python train.py --crop_scale_min=1 --rotation_deg=5 --num_classes=3 --depths=[2, 3, 4, 2] --kernel_size=3 --loss="cross_entropy" --residual_init="zero_last" --muon_scale="original" --max_grad_norm=1.0 --epochs=12.6 --adamw_weight_decay_other_params=0.01
Rows from block 8 of a small image classifier, named by matrix and row number. Rows with one number belong to one channel. Each number is 200 + 30 x the weight over its row's rms, rounded and kept within 0 to 999. All counts start at 0.
After each channel's rows are labels from the 100 images, of 14976, where the channel reaches its highest value: "top examples" is what is common among them; "patch colour" is the nearest of a few named colours to the mean colour under the peak. Only what is clearly more common there than usual is listed. The data: short English words printed on busy colour backdrops. In brackets: how many of the 100.
# convs1: grouped (8 groups) 3x3 conv (model.blocks.8.convs.1.weight, 192x24x3x3, each kernel summed), inputs within the group 0-23
# convs2: expand pointwise conv (model.blocks.8.convs.2.weight, 384x192x1x1, transposed), outputs 0-191

convs1.42,161,224,193,215,169,210,205,231,226,230,178,210,179,223,171,160,264,185,149,188,221,188,168,147
convs2.42,239,208,178,186,211,201,255,221,188,232,212,233,175,182,226,239,178,210,178,203,271,289,205,195,239,169,194,206,163,264,187,204,160,130,259,251,201,151,169,242,183,191,175,178,204,210,198,195,185,207,194,187,202,225,232,248,201,175,211,194,179,221,212,194,211,208,228,185,198,206,171,203,176,245,255,176,189,219,200,208,224,158,199,232,208,195,174,254,205,215,219,175,215,207,209,200,239,143,217,194,187,202,208,202,182,199,194,197,190,195,175,132,318,221,181,138,292,167,225,221,228,200,231,183,219,251,170,162,143,169,172,205,196,189,216,200,213,205,171,204,213,228,215,180,175,173,243,234,200,179,175,168,203,184,229,203,230,224,170,178,176,193,155,179,181,163,204,209,149,247,185,216,219,217,199,168,171,196,216,204,232,222,189,210,189,181,213,220,236,224,194,215
top examples: the letter y (37); the letter g (33)
patch colour: grey (49)

convs1.188,233,178,220,232,221,211,167,154,149,183,208,127,194,203,145,190,186,168,180,198,217,234,185,207
convs2.188,185,189,210,220,274,210,253,190,214,174,204,183,167,242,164,261,180,235,225,184,216,210,202,252,207,154,203,197,177,156,162,225,231,234,198,188,223,210,233,207,214,208,194,207,189,241,191,195,182,199,253,227,198,161,198,264,118,211,231,242,185,233,216,198,208,213,211,203,222,217,173,201,173,139,183,169,191,216,221,144,299,219,192,233,151,195,245,103,205,194,124,201,160,162,226,204,186,211,229,159,200,252,170,204,169,128,206,207,197,185,229,234,217,239,143,225,151,190,183,200,197,213,167,216,236,197,176,187,202,210,218,215,179,215,149,180,197,187,204,196,201,159,207,211,205,219,194,251,211,220,238,214,194,215,189,247,219,227,181,161,221,169,192,185,216,168,205,211,219,184,212,214,215,216,172,215,222,192,214,233,200,164,209,236,210,157,212,264,225,220,198,205
top examples: first letter capital (100)
patch colour: grey (46)

convs1.17,180,230,182,176,236,206,211,133,174,223,246,215,184,223,205,171,170,221,200,174,186,273,223,184
convs2.17,210,209,183,230,158,177,194,128,220,198,160,199,234,150,204,220,206,173,182,160,240,167,173,232,273,207,157,224,204,203,165,210,256,155,231,241,186,198,226,177,216,158,196,213,204,180,247,209,232,199,213,245,188,209,206,247,204,224,210,171,238,222,216,209,168,199,148,211,159,197,209,199,207,257,222,271,209,201,183,181,217,147,188,194,216,192,198,170,202,187,183,196,251,212,167,188,233,179,159,226,166,253,152,141,189,232,117,215,178,192,214,200,209,145,230,199,199,224,247,212,148,204,197,200,195,208,171,177,151,172,185,175,173,148,156,133,188,209,190,218,205,209,206,219,304,241,191,175,197,174,194,201,227,157,259,195,210,162,253,162,219,189,217,201,180,229,181,212,225,138,212,169,170,223,173,225,214,197,171,175,227,215,195,255,190,249,231,213,215,186,195,202
top examples: small letters (93); the letter f (26)
patch colour: grey (44)

convs1.171,199,212,224,238,214,227,210,243,211,166,173,241,249,188,212,170,241,164,140,204,162,166,208,210
convs2.171,211,193,209,247,196,169,208,212,138,198,184,206,190,231,266,189,175,176,229,213,191,208,196,135,150,193,224,219,185,245,209,224,231,190,135,185,199,150,200,204,164,234,197,189,159,215,162,184,217,183,219,203,201,234,191,192,245,219,226,198,242,168,172,176,179,193,250,230,183,228,225,195,209,199,226,231,219,202,216,215,210,167,267,192,209,211,257,151,169,181,227,209,187,160,234,160,158,189,181,165,190,227,234,166,156,218,273,178,198,186,123,185,157,214,242,258,208,204,188,217,186,222,140,188,225,210,213,223,189,181,202,212,193,186,234,192,184,216,184,231,181,173,215,241,225,183,177,176,198,170,194,204,188,214,219,149,215,133,169,195,163,188,137,196,230,207,197,239,166,206,186,223,193,206,271,195,228,174,169,146,165,184,243,214,228,232,185,172,166,202,195,205
top examples: the letter e (94)
patch colour: black (43)

convs1.113,183,117,151,186,196,188,183,241,185,230,137,178,181,212,190,229,227,201,190,187,169,201,228,198
convs2.113,186,214,225,225,137,199,253,150,178,174,225,177,116,207,220,183,208,186,196,262,185,232,232,204,169,203,193,228,265,196,232,204,218,234,206,229,175,184,182,235,213,182,243,215,206,146,162,231,203,219,198,154,205,184,217,181,229,147,225,184,179,222,227,227,237,215,129,192,170,205,240,177,188,219,177,254,248,198,202,177,209,172,246,129,213,257,195,229,293,160,232,188,175,213,265,224,221,264,187,159,233,209,240,195,185,209,247,206,200,186,218,220,160,166,166,172,139,178,221,187,191,174,196,195,183,231,167,218,222,190,219,217,222,166,242,230,183,207,221,198,200,198,222,188,178,217,181,189,190,231,214,208,204,146,200,194,179,168,193,162,192,179,246,219,196,184,218,199,211,166,185,206,185,187,276,157,186,205,219,201,234,224,214,208,198,251,202,217,224,235,192,222
top examples: first letter capital (100)
patch colour: grey (43)

convs1.34,168,174,238,216,254,226,176,247,226,198,205,195,228,209,177,170,236,170,182,181,194,214,253,254
convs2.34,199,195,163,151,198,180,178,190,185,193,219,189,228,177,216,176,196,234,233,165,205,226,184,198,200,260,119,193,198,212,202,197,164,228,281,242,191,210,159,183,214,201,190,233,213,219,220,212,211,183,244,181,208,255,213,181,208,267,132,161,200,197,231,177,199,219,244,193,214,196,190,203,180,199,197,211,230,196,208,234,261,223,204,107,205,216,221,204,205,191,221,210,220,211,207,246,186,201,208,203,213,179,151,270,167,132,254,168,204,176,183,208,178,224,173,164,215,196,188,172,220,161,207,196,180,204,179,209,239,226,195,202,188,266,247,254,204,191,180,176,208,206,202,239,167,234,186,199,201,208,167,175,204,213,205,205,270,254,202,176,157,192,125,202,151,204,238,230,266,197,193,224,185,160,193,208,215,195,173,229,124,219,205,210,195,202,206,196,190,194,206,191
top examples: the letter e (74)
patch colour: grey (42)

convs1.80,188,205,168,173,192,202,215,186,156,180,184,242,165,175,164,237,231,164,195,273,174,198,231,236
convs2.80,225,196,191,193,221,194,137,227,143,204,239,190,229,140,228,201,249,244,190,213,199,167,218,164,131,170,235,188,184,226,209,232,174,86,214,155,180,197,196,199,182,167,232,211,208,188,228,195,237,208,247,221,221,232,194,231,173,186,182,243,186,245,253,191,232,236,234,209,161,195,167,208,263,182,195,181,182,200,191,180,135,215,178,225,161,196,162,213,154,228,227,187,204,200,171,150,188,205,184,180,153,146,228,209,160,199,199,186,227,195,152,190,264,139,198,239,196,250,228,246,211,227,204,216,233,188,191,195,221,237,196,141,212,195,215,291,210,195,195,191,177,133,194,207,208,210,236,180,201,214,215,223,191,235,219,241,231,234,217,187,186,180,221,226,127,207,177,206,300,232,202,207,192,169,187,190,183,208,204,189,172,139,131,213,190,176,202,199,189,204,208,190
top examples: capitals (95)
patch colour: grey (55)

convs1.125,182,182,228,172,194,240,152,218,241,198,203,257,151,214,204,173,168,190,159,213,203,158,238,174
convs2.125,200,179,225,157,222,191,177,186,215,234,214,164,198,159,254,248,177,173,175,166,191,229,187,181,165,126,198,198,186,168,230,208,204,165,192,209,174,212,146,201,234,190,236,148,223,226,191,214,224,210,231,251,188,221,213,150,208,152,150,235,160,192,191,214,196,161,221,213,258,158,192,217,119,183,164,206,192,185,179,167,197,182,177,218,205,195,191,220,180,211,206,186,240,175,167,197,221,191,200,208,217,129,160,192,193,246,154,232,156,177,197,196,218,232,264,143,173,232,211,248,198,177,195,186,177,218,235,174,207,177,226,165,191,209,148,212,190,214,212,143,206,191,224,217,238,204,187,270,210,201,197,207,229,215,195,188,182,175,232,181,147,193,214,197,179,189,135,234,189,194,203,254,151,238,278,153,177,233,129,215,234,249,176,195,236,156,194,198,264,149,183,189
top examples: white ink (28)
patch colour: grey (49)

convs1.146,185,211,183,193,221,207,194,227,128,189,226,205,162,227,194,201,175,209,124,205,260,168,201,184
convs2.146,159,173,218,243,213,206,239,190,185,209,177,254,188,162,230,143,206,184,174,196,207,153,226,233,214,245,220,195,207,178,228,188,171,149,114,251,195,204,216,166,189,223,182,179,174,267,215,182,178,216,152,189,210,145,168,225,174,181,191,243,142,196,199,216,247,208,224,174,191,268,190,188,218,275,206,231,185,219,168,159,149,200,218,209,168,230,172,220,192,205,179,188,220,225,181,250,176,221,182,229,179,266,251,233,214,171,184,212,197,189,226,179,196,219,213,215,180,197,209,170,141,219,305,186,175,203,165,166,209,215,209,210,204,164,174,222,219,191,200,198,200,190,199,209,220,179,171,199,214,211,181,176,174,108,274,180,190,241,183,164,213,195,227,202,205,172,203,157,228,186,203,226,240,162,204,186,150,204,264,207,184,141,220,225,177,180,205,205,178,201,195,186
top examples: small letters (81); the letter i (53); the letter f (33)
patch colour: black (38)

convs1.72,170,164,260,168,240,226,196,229,223,217,189,177,242,204,189,139,196,235,250,216,200,188,207,178
convs2.72,193,222,224,256,231,180,210,195,261,208,176,223,197,207,223,214,157,190,178,167,191,257,205,171,228,203,167,184,211,197,208,250,196,212,162,212,199,208,159,210,245,188,191,196,233,225,202,199,141,174,230,209,199,172,180,128,167,253,275,260,189,215,151,232,247,199,169,185,219,166,172,218,174,252,179,198,165,203,175,262,165,184,196,205,200,193,212,159,212,203,221,199,233,186,231,205,169,183,182,196,151,196,202,259,228,239,196,176,161,200,178,189,154,186,166,226,231,188,151,209,200,209,220,195,201,194,229,234,228,193,197,195,205,233,174,204,232,194,172,183,205,218,183,168,268,185,190,210,202,195,193,159,203,230,155,159,189,169,207,152,222,241,203,196,210,220,189,205,159,183,218,203,222,176,220,163,226,133,179,194,248,267,220,193,236,202,178,196,170,235,193,216
top examples: small letters (77); the letter l (71)
patch colour: grey (47)

convs1.32,129,213,191,223,168,227,183,173,214,224,138,202,226,205,145,192,232,154,170,184,187,194,214,205
convs2.32,132,193,220,208,175,168,144,213,199,199,233,186,194,207,212,187,191,195,209,167,205,270,193,261,99,238,222,165,174,127,199,179,182,148,180,207,198,221,165,265,245,208,161,213,220,206,155,193,240,197,199,197,201,166,255,155,194,216,166,198,125,196,239,202,245,230,141,234,205,213,216,206,166,166,239,168,242,205,199,181,224,223,210,193,202,221,189,320,211,186,185,201,233,164,209,211,189,161,148,194,190,287,257,233,207,187,224,199,168,180,227,209,183,230,208,167,230,194,146,203,232,164,243,183,196,207,170,197,134,203,216,242,208,200,255,159,163,189,217,191,216,219,196,161,163,177,151,292,194,221,240,196,208,229,114,194,218,160,190,214,235,195,197,200,207,176,255,191,206,218,200,205,235,211,214,216,241,195,241,204,213,205,126,189,209,241,192,227,171,175,206,199
top examples: small letters (97)
patch colour: grey (44)

convs1.120,196,245,158,202,189,176,196,239,171,256,194,147,236,219,197,157,203,149,238,221,213,195,222,197
convs2.120,253,199,223,195,210,168,181,208,254,234,216,232,183,192,214,194,171,172,204,201,296,207,226,211,178,215,196,203,202,216,218,271,173,189,170,200,205,194,222,153,231,250,161,218,223,228,192,204,138,207,164,223,195,186,157,155,195,193,189,185,222,224,168,189,231,177,213,179,179,231,212,200,166,213,254,142,228,190,242,219,209,200,184,161,162,231,226,203,193,183,177,205,99,239,186,216,165,222,204,215,202,239,264,147,227,191,189,209,225,209,197,151,218,219,194,183,222,180,209,220,216,215,212,208,167,284,228,226,190,203,217,202,217,222,293,211,184,209,198,183,213,207,226,199,209,229,174,180,193,183,149,150,221,192,208,172,206,265,167,175,167,206,182,167,223,205,242,190,152,166,189,182,175,179,223,194,206,199,202,215,176,225,259,158,188,241,165,204,201,207,199,213
top examples: small letters (97); the letter l (55)
patch colour: grey (44)

convs1.91,208,165,228,195,253,187,205,208,237,261,183,184,218,225,173,130,206,248,180,188,183,198,179,229
convs2.91,209,201,198,203,165,250,183,226,198,206,230,174,220,168,184,228,184,207,233,238,196,211,259,197,171,161,165,203,204,184,201,184,281,176,110,216,197,187,117,199,153,246,230,163,171,237,208,198,197,207,173,209,202,209,230,196,187,192,179,189,207,236,198,232,225,150,217,183,175,225,199,193,148,203,208,174,110,201,216,194,192,202,212,195,209,177,213,218,224,220,157,186,209,256,188,139,212,233,226,253,230,255,194,233,199,226,214,197,171,202,224,142,260,180,202,184,214,167,233,200,185,195,189,202,182,174,246,183,211,166,205,213,192,215,190,144,235,210,213,200,193,204,177,205,185,243,235,159,202,174,155,154,212,239,184,203,199,210,156,200,123,180,197,201,183,204,229,228,106,145,210,194,219,238,177,237,220,210,191,187,183,225,120,196,154,168,200,153,181,183,198,209
top examples: capitals (66)
patch colour: grey (47)

convs1.75,201,236,173,161,170,241,194,203,146,135,227,218,194,188,185,215,185,136,215,216,178,187,217,169
convs2.75,181,204,194,216,182,204,225,237,200,233,208,203,190,161,168,188,224,202,201,263,255,166,222,169,212,162,223,225,163,214,255,246,203,163,233,176,184,232,193,176,215,224,178,184,176,176,170,209,200,223,210,209,187,191,193,166,214,192,203,185,166,182,356,227,184,184,221,206,266,260,224,217,197,202,203,252,194,205,179,146,205,242,221,161,178,176,145,212,187,209,226,193,293,209,145,206,188,226,216,187,190,198,147,263,190,218,179,186,230,223,140,191,227,160,191,207,201,209,209,229,210,192,209,197,213,224,212,223,213,184,168,266,209,183,240,193,241,189,189,219,216,232,221,191,230,206,238,244,211,234,153,136,212,188,183,214,214,224,209,214,207,217,174,210,247,218,255,200,170,158,202,179,208,258,270,180,191,203,222,214,166,208,180,212,269,193,229,187,197,194,206,194
top examples: capitals (100)
patch colour: grey (47)

convs1.83,210,172,166,222,167,192,244,213,154,129,196,237,183,201,211,265,188,169,216,218,185,204,190,224
convs2.83,175,206,246,198,239,206,197,188,197,226,202,167,207,205,136,204,164,221,194,198,172,206,193,219,251,207,200,241,183,220,220,168,258,115,230,204,209,176,189,193,185,224,207,202,207,207,274,169,171,192,149,203,189,208,220,236,181,194,199,174,265,221,278,229,200,155,211,208,174,238,151,200,163,205,225,148,146,195,192,193,229,217,171,195,166,168,185,189,230,205,185,188,240,209,176,241,205,147,204,252,253,188,187,204,215,199,208,186,170,180,217,138,226,176,218,247,210,178,148,211,192,213,216,212,255,181,235,223,211,209,197,149,174,193,287,270,184,199,206,199,205,157,174,231,223,220,229,194,188,170,154,163,202,225,190,262,194,159,122,180,206,202,205,189,186,225,242,188,254,195,197,236,188,218,245,236,172,181,193,192,157,192,188,250,222,201,189,188,127,203,190,189
top examples: capitals (96)
patch colour: grey (45)

convs1.137,216,153,223,184,183,191,170,149,249,183,192,190,196,150,198,206,189,191,143,216,191,159,172,148
convs2.137,248,205,201,201,204,165,208,234,238,204,171,150,192,121,212,169,250,204,157,194,170,284,174,216,245,229,184,202,197,167,260,188,123,186,208,187,218,208,202,234,197,222,180,227,203,259,208,184,240,168,142,198,202,232,234,238,201,155,174,268,215,173,125,200,193,195,156,216,175,174,210,199,234,171,170,260,166,193,153,172,175,221,223,160,195,184,209,237,211,229,221,201,95,208,231,159,249,213,191,177,183,225,202,245,221,166,178,212,208,200,224,236,201,204,231,213,202,177,194,179,192,203,203,214,208,154,200,191,158,188,203,185,181,158,217,174,209,211,218,171,202,239,195,245,194,161,233,157,202,215,190,215,207,165,185,217,206,192,164,197,208,189,181,183,256,180,229,199,225,189,195,222,171,231,179,232,221,212,258,189,204,172,151,205,165,204,177,154,237,220,196,173
top examples: first letter capital (67); the letter f (25)
patch colour: black (37)

convs1.6,170,186,183,205,212,194,207,125,265,185,203,204,165,233,176,247,223,177,209,157,222,186,211,170
convs2.6,250,219,212,141,224,192,199,197,207,238,201,202,221,161,145,203,226,158,233,193,224,207,214,202,188,221,199,195,198,250,193,236,173,298,190,224,176,198,172,201,201,178,208,198,128,234,181,185,161,192,233,198,195,188,202,212,139,173,225,185,204,205,203,159,190,181,191,160,181,187,178,213,225,175,267,164,134,213,192,196,201,216,175,184,186,184,203,311,264,180,97,184,153,186,216,221,225,182,200,195,222,188,221,234,222,169,145,199,174,213,260,231,203,181,219,206,163,186,216,181,177,273,251,208,200,221,219,202,188,256,192,245,197,211,292,203,196,222,216,188,184,196,181,158,191,181,212,210,191,158,176,233,186,220,186,236,214,212,148,226,197,162,153,200,184,199,192,207,268,236,205,211,214,205,220,183,163,184,214,198,200,253,241,209,220,193,196,190,157,216,200,209
top examples: first letter capital (96)
patch colour: grey (43)

convs1.45,270,194,201,162,173,205,219,152,193,197,204,166,204,161,217,176,196,232,192,226,255,184,221,252
convs2.45,211,222,218,222,228,143,124,176,233,197,196,234,171,216,224,191,183,173,225,199,192,197,217,207,208,181,265,219,226,228,157,229,198,205,171,218,204,214,218,225,232,179,250,198,198,222,227,190,214,211,170,221,212,193,174,194,182,192,220,238,230,182,190,196,220,205,176,211,236,226,252,203,205,212,220,201,159,199,233,219,161,152,248,173,232,200,237,233,226,192,258,203,160,167,278,241,176,151,187,167,175,223,183,161,224,171,130,193,181,184,163,260,194,155,247,189,236,244,194,208,191,164,207,181,175,162,225,201,165,196,207,137,203,188,134,216,214,217,240,186,203,209,198,162,203,235,168,185,207,226,184,223,187,238,133,185,206,173,137,219,225,220,227,177,225,178,230,218,181,157,200,209,179,201,169,246,240,217,203,202,188,208,219,201,211,143,182,126,182,242,197,223
top examples: the letter r (52); white ink (25)
patch colour: grey (43)